Weights of a small multi-label image tagger.
Training: muon at rate 0.011, 7700 steps.
Rows from block 2 of a small multi-label image tagger, named by matrix and row number. Rows with one number belong to one channel. Each number is 500 + 50 x the weight over its row's rms, rounded and kept within 0 to 999. All counts start at 0. Numbers have three digits each.
After each channel's rows are labels from the 100 images, of 14976, where the channel reaches its highest value: "peak on" is the class under the peak. Only what is clearly more common there than usual is listed. The data: rendered dice on a table.
# convs1: 3x3 conv, stride 2 (model.blocks.2.convs.1.weight, 48x48x3x3, each kernel summed), inputs 0-47
# convs2: expand pointwise conv (model.blocks.2.convs.2.weight, 192x48x1x1, transposed), outputs 0-63

convs1.41:438543473481498522407436530537516432455505432465487485479468456494495533430513519472411522477326472541410413526501467496523407543476509551504512
convs2.41:533510488559540469512548490560530536480529565546520400482466516522506413577461550467533469563430572529502525489488520458518466533473403554497620466501379502509509566461517451516547549495533439
peak on: die with four on top

convs1.38:500538415538539540536492546522501525587443621509494506518570544500513498484600488562554520465534583495533521369438515526600489544518524494489575
convs2.38:513568487480493519479585445612548488503399544502468455551529601475465441491542471505587510447453524531497559452486587479482472563495495455531522465471432576524467515547528485485517509490579466
peak on: die with four on top; die with five on top

convs1.33:526513567436471455520476473500501665543534585497496474437625519491500481540551497578498540458519564466461452519524562540428539527489454586527491
convs2.33:411540535538500449523510514425530529558450503481536440510475577456520569500522524471558602458542535557490504504465474499463482521553538435515466503504463457556477572417509431465506452514470511
peak on: die with four on top

convs1.21:507439631541421429570539543522514460524472546479488578531588467426441515542432384489478451477538519494491458475514449511460455472517552588488474
convs2.21:560544520496520561472461469558554476454396573512470560462432498543389500476581448521580506531541510525564395542506577421464449524448479449492488471489475461493488508559450500440526561422562418
peak on: die with five on top; die with three on top

convs1.15:569584526483493480472425557531484422475460458494499455571575567416545517521616443532556459470454586496568471473448513490530521585452490427513487
convs2.15:529510459461473517602523505481460546468512472516474430476451597466422605486499502591497509538605462545505520561517482508488540614528527476423505497529448495548483550457408427481488542416487459
peak on: die with one on top

convs1.45:565557479503426471454568460465490463501455495449502489614488592458501523495555433473523504501432587557474517522464513531441597607431528583497535
convs2.45:503528447496517511578464599562413487572622424535526464431477560478555431444591466581509515491482493610515517569525567543560494530558426619497528513462548537489503523484480540518525490407600453
peak on: die with five on top

convs1.40:521574476539519509530537505542587518611530566601567434561465529449520459521565543488562463571535530463485558374488522502572551531509551525498506
convs2.40:505610486509585568442523482565498518391436443466519473465533476482510499561492459458494475629498484558568594358408467473488420501543495569506489527499423424547492584469553481489525532366599515
peak on: die with three on top; die with five on top

convs1.4:478434491544534542531500488473474488590516507479509538442473611489484477456492511510457497492538607461630512481544461497364541516524616562510455
convs2.4:445324436550579461478552445521589531563513461570474534535522466512479413480558525414558472518542481585482536484433563440507515479526519451502472519516549592445466515525541496523409539556555520
peak on: die with six on top

convs1.8:516481534523474540523511477472537501599500516496473568540562584510494520487559531520535435509566657425529509551503494446385496557482580453503418
convs2.8:608511453583405531407575588507530457495475461437455540556438587600538510442487510501481557503456584518528501530505502392499539481492512491507436632481510613519528547491448465524480424551504507
peak on: die with five on top

convs1.23:427486529466510542527512457546533589561539511454533516461542571502524503536599487489523582520522603503539557510529489520476598429499605494578602
convs2.23:494451413532497472544595459578465509460445480571531438467452605426385482501490527506469556559525478508424437458519525492440510511501466458488555389426440452466518522482488490502469543500583470
peak on: die with six on top

convs1.17:574498557517525521515464567431501555471493434535568496636499472506497412529544487537566493500579544399483488395461484534532489530525574539545570
convs2.17:551556536580484423530482451514520533502506441511469488514528503483468505488392480546507509615487518514550584443533507516545483579571531480592512513497498424506493491486507501487487504482516543
peak on: die with five on top

convs1.29:481442602490476533521549578493496496515536553474554509470578632515585505436585495570507451496547596507530528536505448440475547593483538530493540
convs2.29:466470426566529496452487555409467496532579547516492574492490457532475620568459489539508501546500501483467528601412599548435500503532517457513555534507475551485517551462553517516496521435548518
peak on: die with five on top; die with four on top

convs1.18:574493539365561488491542542580527436495556548538509500509635457600519441565518533511566486563499528533531581510541525530465491457463455498493536
convs2.18:432493456507456438481483584546504507406468519553516490453564518491447414504391441515493509432465496607511514497415459485411478495508416411514493571502581509486521530461583474504532482538431491
peak on: die with four on top; die with one on top